Rows from block 7 of a small sound classifier, named by matrix and row number. Rows with one number within an expert belong to one neuron, the router's apart. Each number is 128 + 32 x the weight over its row's rms, rounded and kept within 0 to 255. All counts start at 0. Numbers have three digits each.
After each expert's rows are labels from the 100 clips, of 14976, where the router gives the expert most weight on average: "strongest on" is what is common among them. Only what is clearly more common there than usual is listed. The data: simulated modem signals in the audio band. In brackets: how many of the 100, against the usual share in percent.
# router: router (model.blocks.7.mlp.router.weight, 8x192, trained with AdamW), inputs 96-191
# up: expert up (model.blocks.7.mlp.up, 8x96x192), inputs 96-191
# down: expert down (model.blocks.7.mlp.down, 8x192x96, transposed), outputs 96-191

# expert 1
router.1:175145138129118129143189175135102167188209118168135123137140134190140142135068137157146197163128157170193142069122106157123149130097160070111138122170066083087162142100124077125144106126108146113102098111156131084138105041071115137105066154158051078126091143116090111102072138060094152150
up.0:162091142148121132077126176142137144135200160158150125150180153158139147120147179144122100059145125200092184193116144095159116109158126126135121123108164079129127155116139087086130141155093118136119195073102134094099124165120157141094133217152180096124119125156157106113152087128181062132
down.0:116134150115168207182100156123135106085053158157109156111101104150087092131175184129145161198117093179133108172134137091096172150135101112137134125148115149165089140202095139133103168144071102116177133184244148126117176107118149133112084086135140120160186089143175104187128143075062142089
up.1:133110101153097112133134161159092100142074097122074076168176120115110107148168109076088135068111100109147119125068185105163120047122103114121142108169152147152125152140122140151150090076147160084086120084072065137098161153118099104172160097161154036124159120111135094128136154114092112186
down.1:122193169159105137178162089158101144129088151076155151102189133081128170155132095151152120097127169059108119136159128129145154146114105165090084170077151134127113116077151209150162143148162085081173177176158153111098122119170134100120174104148128159143194187117095126168133093117142140113
up.2:078090084064138110048049132130123112158110170170141145156139180149175184109174093145122088176132123206141182103130136202112134178104076088156139146148150160118138148146152114127117152111166133126091091121109114148059099163117137135131148147106189121108142122114117101161072133136188104105
down.2:118094127092174103075121109064132174109115105114123140139143187145090081075103134147102166133111105137095114171106109107140154107114130088217142107119131138081095124084139098128089123089139133102126132142072159160072152145047085143135109147151137137122145144079135132091105074178133196093
up.3:164146137130090088154152177155121116095114060173038183115122137192141133107091126052142115089193106081100071154113133130140147099072205161129090094110105143140092114103207122166169104118103104114115134105130100136168147142148151153127100176149140068122130168128135105101106146101110153094
down.3:115152146152153148120059116081091092125097110144204163174120127165111122113140163160163189166174118107090184102056127147064122115117111149138089139146143116125129134151113124143139137104121130108133136118116044169139116135069100126123112117112140144108116118096177110121149151103107131116
up.4:050158150161102138101088105123155103129143123130084132092121133151128150134158129093119096093099051143160118130121115134182069146105136139162129144133112128137094111142164119060158099096148102111118192098076084087103140128081092154077119069146198196131141086125042116120118150095088149137
down.4:124081059099147161101127098105125123111119129117191118187109132089137190105118155092127149113091128131114179139140113154157162103108082215125079167130128121058124091103139143154163139113130114101096075113108141144205144183148208113158085177109125137093140132100142140135164129159135096172
up.5:093131149092104138136063158129124151088114207145157193095174133152145131137162113119189143216145133129120130143143145129103109125103124130176089135163103127107101124113098112156126198044143182116111137146134102123165149183073090126113099078101100125096132207058148101082146185147125152088
down.5:108100090115103155102104126110162121088112082146095132119123167117099166127160082152182181157112143087134104191134151176098120104156108135185072129138156107089144100096131098160122138099117167116086171157120094200139137130108151170186126156130080129081161149136123144052135072104196195122
up.6:082145169170101177094159179062123069129128130165120138112163105107101099067117125110099181136076160106037193095086103093134093136136117130119185162157160160126146085132167154037110081113115132146135098141143123132158099148154132097110167179127069124133142127149096157143130160161140144153
down.6:108105135099138103109090140152075068124189091159153151142069103133146113114138126140088163108093113089092088169114153138122136140076152102138135130130179096132144133126115127183057145129167170151127164166088162180142151137095121189101178120169063134088076172126096099099129107128159165130
strongest on: carrier: 1.5 to 2.5 kHz (97 vs 25.4); 800 baud (39 vs 17.5); 2-FSK (31 vs 6.1)

# expert 5
router.5:146107126140140085122112106171150099101091084133104101132111128085105135129114116083135074074072088069134165151077174136110129162118129145196179090091184163174117172111118171164174128180168149148101168114121150180135158190137154122166161067177157129155162155074157151114113155216178130138
up.0:140131092105129153196148160179155163114156098224100151170149093127172147100119059156170135173141106135098099116175098137167127170060119115095104128095202076129136129114092159113111125140116133129132080066101137118138208116132151165157098111159097178162071129130085141136067067099140125137
down.0:079110125061122098078096133107116038134122166112115112158088126150106174096181098159109115182137067104194131104159105095112098109156096146121090074156111101148119100110117140128153116099186132161106101081114110172115127112133110079140153109085156138121134157134122084093149089102105143054
up.1:134120167158107109122164124107126126153134112132159149131096159100135142105137145159090159174204104152161136117096161094057151100137098093140079187183106140107103076071134141171156197060168153123199103139087149152152116114123072118115083116082107162191149053097115083146114093146182171122
down.1:103128126128131130121164119159152121108175143133101106121059148150160157080110153087144172130054136160125060154151132086060090115089228131117110079139112129113187122181116150125096144124086143093100165119177120131093095062109165145206135065154131119127110158150136105077172170142078102158
up.2:171122080106203145175099164107113122173058089075144136120131129121150093113174196079138160112192184133088119157153126244103125177102149130093174159139065103119128155138093166116062117091176100140114144162121110161157124168185129129147143120169086124138103127193123155050131119134068126103
down.2:117103145137137110103181129145085104143178186114102126161078117121159119086117100106159130174140143131102180075094135072124082085087154204111113130157136129152142119110139126159164101137174137107126142091137124109120114118078088145146140071102114104154172119102128100169159057173168202086
up.3:039116145165174059108119150138148098099122191136108133080125107112123194172081174102100088162086122144074103170153100101163131166091088141121103124125149067108095136077103093124136094154126112105169057079110151075093112114152148110142083085119146137128145215121108127116152112112099138130
down.3:102120164139120167120113120129140119109125130138196146143096165060116103126146126129117114124145129090139112110124177170141087125139137189111118118182111118127113108098130134125128146096134109193100134127122100149104120165039108161143180147081077101140088095118142073177148131132097119130
up.4:131163063171125129103162112107163132101106162120063105150134119160096159090116134128093155160125140110130150105121137111153057173075161155077138172111114081140155092136142126172123074148156196087069120083115088116076113147112086112153154184128150109111192106114162109124112099083130147075
down.4:148116174096188139076131114121140054171154080136146114151110170103121116158192125204174148099131121096099125170083134169124172153101133113137136143116143132090137113082102155136079143073128090188159174158108124139175113107175170120139141164134153124116120147196122164116125090140139051121
up.5:126072103146092150179128131126135146089100103179151131161090115151119180101140129114197125068089165085175126110093131104116128137067159117128099167142123143162122127092119165120143155141150139153151158096198097152144141094174121198062114188146125174107130147162211098182088133086101102103
down.5:126129128143141164173143104153168117185081152088159147141155194168115126162102174154125143104068128112182151131069188082117163136153123156126107089082181111114161106169134104152167129116089110098155111149052178132137087105155105120169099106151147083184081188133074090103107126083155158120
up.6:155105099101112069131179189158123121130171154137167032098114160143132112090063143201150123149110152094098126178100166136150127144157199102149122123123091096147112123155150185115065127128123057160151120105120152101143187150162125113142141127161169122137118118123133129123177136139073127065
down.6:092085137148160150156111134085127167156005155147106108102159069151094138156186140079107088144159090154116115100117158132153122132080122149109107098055137157090173109191098126088190121118144147124145127179061103135093198091095169095117193123090135136138165177151146125138137159118158128139
strongest on: 200 baud (40 vs 17)

# expert 4
router.4:122121119114157102103138119150145106166097147082125151136165132056083165162094125077156131084099111109129149200083146114128132169131080162142105118102197154107076110080183124132115109183137099090098096151101128084035127137104080094140123112081211095162190172146130149113161100099105079148
up.0:175075142172064114131133143081135116168120172156126065124103148115152112102105120040125129147115097116157110132165146136107113125151115156072085140104086160106047167099105062126123098106142111142159101109158057146102171088132123138115085195132171100118119117114127139158178139079168134139
down.0:125109115073064153057113065127140055177129216163131135078076119144153095148117112081159186129123140139139161111189143128128133056139144149141161137081190155088119071050139102123130081110120134103129124186112158120149137173112137104092136124087095087105124209117148115128198119104065125113
up.1:156146137167136144068129079072147068108146091071101138134177114111138178092160106142114135067087111101104157085153091145151088116107157142083145117164093072109149076128154116079095077106163142201144147191126102090141042087158156143142129156160119126092107144114070176101159184096199182122
down.1:078212105137110128151109081215157127175120076124191150100101131165156094156102148105138161108126126148109137158095130083123132157178140110113066148123104129149092173065115131151174130125145063092117128097123111125145114090191128111138164152154121166149121063111200170085139017192136094138
up.2:097136181168110125073140164080110155131049156136065066163094083131130131126180187084140100151103154152139150105116072127130193127087078133094181084134090114136149176101140132150110161183135159143071156142128147118089123127092178135120191108167163151111138131225126111132118088144110199137
down.2:131148145148069098111156140140081103152113116178117125123152142170055156131176146158177149130157126141158082103150137152184145142120184055160170107143130147132168127074153105094090137117099206126146148150140093106142092115242139112152207155100108126118066147172179101132098105108114133128
up.3:075172137049111112155073126081075107175129093150077138126107126096119117120095151142088123147078113162133143109160099158068140105100106055124157106070146105089151122115129129112178113125122110135078074116140175117161105088111118151145121170111115101131096154141134114085086155166143152125
down.3:101193097091100081072141130114133112129158126183094101049182097117177147115088092140145148103159124114138086172113118123127135167142095145133084114171184128103120123048124126148102082140155119158116118107091130177137167141132097110124103196134114142091142151151118163188154094173153092121
up.4:144156142183111126050153078164181196132088158135124164128128132113123123087066120167085069073097116153161147192101142107122126125047118082158129123150152146135144133147120115094117122141145094111131110157149130052140135157117171125193118105111098162161131116122162114112167069064174115144
down.4:155130117134146149141082111109127148173119169166181137080106097136094110126117117124133155144111122122087177129118158047105122171072130080117160125134143155081182089171139127137156101111175145126094160107136081161115082160103159054106134153137143170141167139136192166103073103121193178161
up.5:145097152085118118093085118151112174193175078140068089176126168133112142129118099000139082138097133143146095075132092114114099137088159122125117159135161113096090171127132116139092138145076135101104163111089126112138129115097091169132123148134142082125119104082156139100065156148172112079
down.5:218165127107131118093160089107133107146074094167163181165067116100135116110174244144173162107115160152122143090160162097139175117148116116105054146098144151167137132120094092134098161105146137110068145142096111166111119153072157147131145147097151134061177084145153113100143078173147092137
up.6:142115154179119153101121153087081145163208109086133150099144166174083157099135074083146251073156085094121089114108137133137141100112130053176092149134098151104092150144168127174116125101106141133165118219099129119072126166159145118169100185109100101141152133099175084110137131160186074061
down.6:209116150112071084088094131107153127144137091121169190109089142147099126064101159182184121181113173125077181095107136115142090163146106150177135112155097147131133129164083122131193114143134124144174137088125139167121140142141140098101142055132175137158163146147165131114165151144158083138
strongest on: burst (100 vs 30.1); carrier: 1.5 to 2.5 kHz (96 vs 25.4); 50 baud (38 vs 17.7)

# expert 3
router.3:118087158119131140150102090125115096076071135073100133157133082111150137109090154083147128078064119108092109167118160105174192123107069143176158106097177134162141158115139190182129112176145124139121117113131149124095115192151173112184186119164122126166152148108140139104129172242175100168
up.0:122115134105144176153155082094168125107072190121147130080140099140076143134162121130160149141138199183133153139111117137143127116134086083119103134161057098073117072151151143130119126175112116105135155146139152097113099104153078120090139188157116106109099111193188103108157132065078085112
down.0:166098119175101114151160162097148130090121114084149121108147160132197114129203150151122150182137111093079055095132175116124118160123130151096084144145149117102133127152217102099111086100153079127125111064177132123096137075213097145159150129142129143102155112090148096115144140182118188107
up.1:119142140140166086081124174073146101110085106154063182125168129136179145133112058163167136162190088053142206126155114136118076154079139068114114088150072128154113142172156137173155079081134101120096055183108127136119129110196125166110133117107116106153162130086113128141156109115078140118
down.1:133069087091067127061128118152138150175124135136156165093073136112119136114187131199074147145152159203195102127124064131129132137135196205139176173111158119118194143116047108119098156083098114126169164118179107168160074117146082127124100093115105108132115155112123118153162133142156109125
up.2:123181099090176133127217150169142142089174138203175133089080100161109170141099095174114148101155118041178138120174134152159024075062136096155104133083130136070161127129148198161064096086101093084154164129075125125134135107115086129055157128144159118142104126096118135108141082073069174113
down.2:115113107130109101162137140069168122169176153080140190152076127079165046140097148087131130118120225209141107094144090083111186167136084074121085144112180113117113112134159157124133129234087133121122115129136082162223159124173152101122097152139149178108122122155168146152139063137143127149
up.3:162127169198159077153116085154108113175123099125224090149117069100137170164157155105101096116119109109099132102138153143114221126148140168084093143126123194134131190118087094156156181156117097123167081114138152061123152154142136165134120193108140119081126101115123151154154145100117090061
down.3:141178082070098150154095174099117114159116124142147141120106135139121110109115162145107136049168133117117161120194102177071120157215111088160176150151091087129169061085111113156153080137138178089116126123102114152066186118205149128079128106145120151095069129128110076090102140187116144119
up.4:193127140196155063125119127112069127132115106128074052128137180110129165071102144120101047119053132121137071214101134126144170091174159167192168117107131161092085151124131146147086132153130034110116087150134137166106134138127115097128082127115153130070162120090118119118132122161159143134
down.4:151109155074139162131075138111101107121125157143118155138152116193065123150144115092115145133126112109198180135224101099095160098076078107105092158167120166147135075118156084103203128152089181117134130135141120139118137124157153150127073088165095146222094104102125080132081090100123179104
up.5:169158145139114126036110166084175077167095104152125086122189157200099155131127166187179192119235117088085080134186098132142092131111144096171099151129106163071112112098142138163127135133042107133128161176144136174167157146110107126161097136104103141144134142148081176095190110103083124090
down.5:144128124164099180180143144136091092188163116100104140075103148153171113110098159084082128076128128146126174161121111118084110172151102141141083131131070130137158116095122122134116139123128149138174164086168138098146146139110111132088092155140158123112119120108085051113144124186110135107
up.6:116104123075144131121194173094119108222169052129067151159168109152177065100121134091093123149149113099134127135119156139203134121073129050108127123149176087119148112166143139128143039169145101092055184158113138079161146086097112099113086093083114154132116170110115186111146092134062159160
down.6:162084146155126178146132125116178093118081201105160122153175127136163069129159089177091099109150116159181122124144100112126117159114175131192097116074136182068128176094098126136153199155190089142126109102115115119106151142092111110151188123116088127081172117123127104106133100098124160137
strongest on: carrier: 4.5 to 5.5 kHz (79 vs 24.9)

# expert 7
router.7:140077099118104088093108109116142125108066127065078150115125093069138079122153113086152102088085147087113119170090134068155149150137131136150147118094183136137168123138124157176159088157159110155105118113173157165125183160088144127213162075171135147139171149131102134104132086223181104103
up.0:162135176170148071124166079103117136125143120175102104048081112104111137154136180114091145190119171085134152134174143109167147112124113147135126079116144152121143198080120075101096168097074193150107119135130133118088156160073106110147095135066186102085162136147161135136087047161108136145
down.0:162142120118162142134082152163109141157099078155183144152154093182070188154129109136141116127188074148112122106100070196074092118115156138188142145110146105117129141118093136159118106192152121104126166113127097156116093113087094148110136103071086086150141138119094098125159126082166105078
up.1:085134166095073092105126136147092156170096099152132060149083148182159111115122106116097123189124089157171137074153120148122095119133205100133122151065100131136132115196112100122152119160111103144125130072145100167157136111160157123128091174144171107116087123096132089098094127103104094086
down.1:182065122182161182165107104121097115091160176121120099136150174073082125121181152103100120107131145094118114153137169156141140119129125145107161090123118123115138133064114129065114157143177125095207144169130128122104101094115098164133114087116127125213110163162110095112159138153140139107
up.2:178080148108123160138130155105171129146111158103132121128123144134157156154078048119103124092187097176101135117147160114197125108175172140113122114107173148082109081081130110091184096134132115133094106167079094108132116156085111125131160081123095055204119085164114031153132174109137158124
down.2:112177134101143107066189115122072093109129072099143157203156179156119158078113181106129126171110150127146156175134097080081161158069111106117137118116133126160158139145092125191095171128133165125140192101157134120154081109118085126136094100164171145079098073135143117087117129088120138124
up.3:149138103090131145151101110092183126122132095091161089158171042193120111161139109108180088142101131123086189126075129123148151095123118111161106075088115193121137129117123147123205130127140159117138145142148103122133174082145162106094160092160150169136124060127200124147139153057112124138
down.3:092114177116150152134123111096104125156136129059094085134156190117125146105030183085110193096119192055137165158120092158129077134115136160140120071146218070159152170136117101166116104129191121115138168132134156152107132159096133100169159167155138134065125140141136098138102172133122144142
up.4:094154108146113111145119065115153134162181142099152110130156158135189149155092130074168127100144140106147147120085119117103144099114085156081091113130137134126164171134113158161114084114157132116130145128154146092110080125115095150073031140148114178158058157148145085114140090125103170145
down.4:122106160155129129124048146123091125058129145104091131165108104128122140085093194084195127151113169125104151153102159117103087113122170139121103149149110157107142110177097104143118135108129144110121151125080095157190100114127150112125220139126052143170137148144061140086111174146131050131
up.5:072217056173220086196160149071122165109108100136139114170152170126140149113069163152116086076132120136191133130102095122137163137131109067126144177105135101128094148100093103093159123161104110146121073078126152101101119084140148106109156110111108064130130154142143098116207097135074098157
down.5:130111119129135185120116100142096084124073148182184099128155101149058147127107223117127122171078123144152110104122074084096111101170111159056106134155097121179098192126127155148133088165146132143118129122158097154139175108100061134137139119165092126114138063134154169159066133134102117128
up.6:163153145104079117127150108161128169144159104187126069179167068143192116156118081163149080129089114151138094107152132115119092105155102094176156117140078126110155128153029093120141165102123170124120084146110165110204177133099086157128136184151120081126107101169113119110103167115109177177
down.6:092135134105119191143157089143123137130158099110154182154121116124082180077086131104076115113148130087145155096136115205119112103110221145072181142133101139141154185115125155080150138074119090156110150130120106168119064061117098101120107127243128075079081097126147114134082081183115120126
strongest on: carrier: 4.5 to 5.5 kHz (84 vs 24.9)

# expert 2
router.2:146133137168111056100101140152170130133106117108108142095094118092113089090110093075124108126058148100149130135093165106146153149102082137200127097108215146151094159146100157177162108190194157156141129123158117184150140189120109120198168077171131123135136128095149167104159094160131099107
up.0:083141109115195116103224117124145058104094173118079157122130183110124146156112134162142108135129185159149164147091103109112102085111094164103120166122143116084156119130141142087141087127170098115113087109064161104069118127219167123139078063123168117074169130100167124109095114193138136151
down.0:099119119122107128168135118153153149165089136076178092187119099086164140172100161127141073078144095147157067090070143172144067142119188124116170169111140133130168087164146112134150173098153072154186093098109133091115122129100121130128144122128145085112163175150086110145138157133108114172
up.1:105143092078086090178152071150091240058160099143196141074143160152149092122053134176133115160151134085147127102078103097101128154105082135130148120122148151163133098129109150103120100139138093148138151147130129100141120090120085138147100118166170192090115147129153164129129170117124158083
down.1:068075152112176120126137077163131111145078162086149104129117160129154102107193099122160127127195109158117113134096042150136154144114190142128104123051094110149161153103130151133170129148112091125098046155154148114088166076181185130099146090122165125141196116111115079075066097115115153107
up.2:113158140097105161140158113141127125134112122143088141117234087089187195163147096157159154081178116105117186101193129147151147143120135160202111132133163138098075126136139139087158122084106102156132112128107123152081114173102127140154076110112117095101114083151117180073125154108129099096
down.2:172161103171107148123159152130164085174126132143115102128097137196139171138156110146116175124132130160199154169158133099090080109159110182089100118132121142121177125063143154136098096105082084089123074124110088160168119103141104139170097141138100106135134186093057116170161087154147145186
up.3:110134155120103118121096193156126113145102187117051135146116158151167121123127145147172192155048152158164165125143150192191146174081182130123116119105146131148088137061145165154116136172134094088182102168058134110113123108122127122131172085098084105117102086075118121081085113170189145127
down.3:081085130130125118084133097104112114125110078103139141143127135098076094074185134051138168116161084149107123132109147072112124085124087152149122147164131136102121127117152089143192105092145144143101149062053119123079119114122148099174172136135128141148103157142145147116206126111111194105
up.4:088071099121117113079127130168062141134062100107156164163140178103091126138101128136157207051128143112207119141107159103122115073168127151131117146155122135144182156138095111122151116122120129117150147099131126146139154153129150150099163157141113146168188103152097118175101125141103099134
down.4:118145167121120110085138068128109082070137115075041080094160150129192131192063140108094106054161149130137122133083092165141159100144180092103103098088187142163142138112113129080076139104136113142114108131097128160086154116134056111106136093118076148131061141149102128064139125159100147120
up.5:152142121095127082168146114125178132087092133138100210147177154112164129144137151051158098178156180117156147134118108126116123138137143135164138127158085122134136105138099084124151121079111165103125145124140104072142134159136108126153123076138143147116108185063102148166159122137161104079
down.5:138149142097124147082172112091095129110206139118216094105081186077174159107115148176095141134156140132136111165149187178128145125174147123070128147122079114170197189059105108096095170123076134151144130160144130120152072118111124132181148160113145087129132118181126147167115144174072118154
up.6:197108116110091119126137155183136165128085112137074152126099068193158110104136176119198177153062091073183144147121098097110148124087147089091138139090120128126097146177146157128140086171110154126132197128157113144130138164130114170085134176135125124167112134100140151108165169142088097100
down.6:128130141119112108153189064111172180179117154038154163174142080164101171130113098079081119111158136121090097074127184098131190116144113142110131110124100096117170150157064150066083143124128153142173089174176147163156196154186118182151100132066099100133115162143101108087158103133146108122
strongest on: carrier: 2.5 to 3.5 kHz (68 vs 25.1)

# expert 6
router.6:089100130120107136092116175143192160133077096134112109162142099105115116093099157059119100114120099099153132214118156109101162123113097178173133115109198144152121160179149179167165118206184119143088121130156126145118153135128106111155169072133157102142157152108139148112129135184173119095
up.0:117141085081174113133119121150050120104137095066175144122152169160149101147169141124041140134067146142114158152136059137153096075113133079152124115153145131115133141059161123124106149136110126115087120133134083130120099091132150168155096140134106115094154165105099055122055150139146103091
down.0:138137115111119104092129132134135157181093084070105123126168059109080102071169102094118205103105151125139180134182183102068147100086108100054059108130164131161142119132095130102106094134065074162122138107088155135154133093123105106102169108126138128162090165116118081116119091102139177133
up.1:163115214166122084127100107081139145139126189126114101091095100098070139082146075147086130098171129110146145048114151092096109135131096096112172154095133115126172139122137131157101084129141114191103134130142132089144149123111192130137198114131102103139086169109105158093097080156117114116
down.1:104081108095154023102083151160095136095122067132103159160143141156137098151121205104140121114057157114051148154171112184143158148110137113181137175099132122100177165143078140140118125156087146126122133092124145115069116159148146123116056108169167083179118137144083175168144135160117147096
up.2:097144075165063125255144120131142122101118115108148179149178138115132110153089158135144129150131129134096147138152089161122118096184152125063116122153112140149089128158103112109148077164074125100138150119126166104149084208117124116061132103140162104088149115097181180149131075127094126135
down.2:192020162141164164030121171136127161138170141131138083065135159079135122164133135134191124168145144138129148119086134160165130122146100078123153106138127063146162133079142137104164118131093135145187129195147097172140128158092170141160146105111066147143153055155156118099160172090114118114
up.3:177100165219149148188121141169107175171146115079143174111133136142183150109170168160145153128098062100187136127141161115105098132080089083160157139100135105124156101125108114181132068144140138158170096111117161126133127142101109126142102185088126192100122121126129083049141099124154172087
down.3:109171099126137097177140167071149128132074170171155111088097068092074108152127097157100140085163114109155064163139105142128212092141111130130068153139113176187131120130119149160111151146107121104137156153144144069143058135121188174191136096124138149148142091154124095174197141113082082201
up.4:122109118112113140147146124116150116156153166162136131111112074142121106113120126150154178039138141176242171089132153111111051125091174107138133115104187134159146096151134140199140062099124093157126142141113093127106099086089124144155152143203118114147039106109087147097143121110092123104
down.4:202142092115105146147131111152125120134105088097128137112162101130096085076165084057151191127068144070112130115132121123148148147089112164123103124116140116114121131124134135158154170127144173156082117150128137147113144066101153108097164131149152060145096159138156162154118123115167090103
up.5:138128154137174129076189188178222112075091121089182140099089087139080102093081112089175156140124128121159113159129142057137152158160171121143075106134118096165146124127082136091145143070170138110173139078110110150152125181168127137108190196145123137140123105177120138127132093123135076113
down.5:107120116138125102147115128164107135147195120158166151123140124172152119122136155155128151061145140133130175070106147097141116100089117172114123095102137142229198086198139172127103132121162128144104123157129116179158160132114180136103141067100148139115116064143131092120143139172091111158
up.6:086148122130081125095121095094108133109090133167172149125138152085179165056133193077129160156131149163142127106105126110077146120144090095097167130109090117180159185114113127201108192122132149100087139126088116116115107136111171111128102148105195136125126105122116170054100134093147081045
down.6:135143115142158093117117149116152126074145122129150124173139092099075115139045111096134086107098151088055197133107152144144136104140131212148091149132198165104151178131155147141209068095117112127164124157111153122101139152212154128132111081140117088092110097123141127170157106142116173175
strongest on: 50 baud (78 vs 17.7); frequency hopping (27 vs 6.2)

# expert 0
router.0:109128125134091059079082151141119149136131130155116134121150124064126155074139131085134122180104121119134181117099154155156110125079106175179144141083106143115122146085146157115144106143123183099086121170092130149075126163122099100183093052107110134144090212038159122074123154155122154147
up.0:173117094154144133119142146158112151125108081133133116143136067210139118101137151169144159139141041217131116165077104080133096159172055110088149115110035069154101124137096155125144099087107082123093091130133120127092095092096124110107129100123106104085129087110169115080135142137107078180
down.0:085137149116114165176088090156086118081146116115111149134114181099156136158175143121127116118113176061153108140118094131124125110079121099143083116132133145136105123221117145182129168117098196124143087141157159102078173087122133146154199150106178144154189104132143142113117193080060137097
up.1:155144149203131090122122181128108135139162128185141150110132195170196111160196089197135197155052122128134089160145175145119099068102121131151146105161164118129122108131162126155141145126164124114108171142147103133149119178167138111139116130130130131100120096128138164135142135056058091138
down.1:072191143094150159122123127133120165088118207134137105094172170177072095151090115135110128118148098160088122153089188071100122132174208066146137155169100159097156135128142116110142157143121095159102097128121092050108152135100166109133121136159131112158079100118084109115094106127086092123
up.2:135143157144129084108143108131112083129049102088139139122125095194236138112159077092144132130069165071084115087105171107087163143127138083077127143131028149131140145116167121226099171178164169118159133141162128112163093171108099135138114107162122150127065114096103117135121126123094201101
down.2:122110082105072148085119118137145099168161149099137101066081188083062127183125101116098130127129124136125150141130134167086068110146154161189121095147172107085162112144176087074100026076127159130172130130094142136127197122166102085124126143131161156113126111143135079123104113165157053152
up.3:137190149120150121170158188091078115082099174146079174092127080162128203145153160148138082118095187074137135191148138084213105115131173117141116104150104154171104100115129134087133145122086175113150126128066111129154094133134118115128148134069138079094121081132159130164068121133120166110
down.3:191064166154103097116130135119163215151137057101124104182151115107102069155043141148160087115098130166128139117100102163185072084178121175183149156105126100059151179095146152173171083158160098152117112151092139165061147168095126185084154058189128138139175121104170120146202115157153139070
up.4:097144149133094122119148119180148105156092074122096115172135125098154151101019163131103124172160117114089066166129135136127168115067102162172118129132147118121119145162082070182114172155080102122190152134133078110125165187134116149066129202124168122099121146133137129146180098137155120105
down.4:140122110135084149164182159113125203131152177171080112067095135112121114136133131155091138104177124201134126175119097133110142114090171159114118057142145086176128109095168117124083146141150085159168089151109158118162102133146147101163071062151117179149087183114131101122049158157154144130
up.5:116097120173129121152177161078144190159162128103085111078216061168076142126103122104085162155074127097124172142078139106173163193133154128127169180095145117146151158108149136206138139142169124131119162096080122102094073056126125131127124108085093134201121122174219129120160139129176140174
down.5:100105189111141175067119152117183138086090128185085097078125186144154105157113082130075138162038166135155139093121166183209092116140126187120100070147137124117154205143076159099095132165120122169113168080174145117144126133114117093155116175108159089152138171124103085122155073142134103112
up.6:154170091126107133168087135125080107094163100104111132141162141161132092102118122166126090183133155189140134172173097148161151113154110179083148088174149154138131149137146072090164136087132145137141183170133122120057148064092125074117121166159107094123132166172121137124064085113068119145
down.6:130149168127169160091167155127145118117076094141128088154131164083171196095079131103184097077108118105164089103138121118084147089118133030122087153104077102149090177084121100108138141106122100128178121160139101157197106116113090100154122049148126109170075104090115071096123188132167141097
strongest on: carrier: 2.5 to 3.5 kHz (67 vs 25.1); 8-FSK (49 vs 5.9); symbol rate: 100 baud (42 vs 16.9); 4-FSK (36 vs 6.4)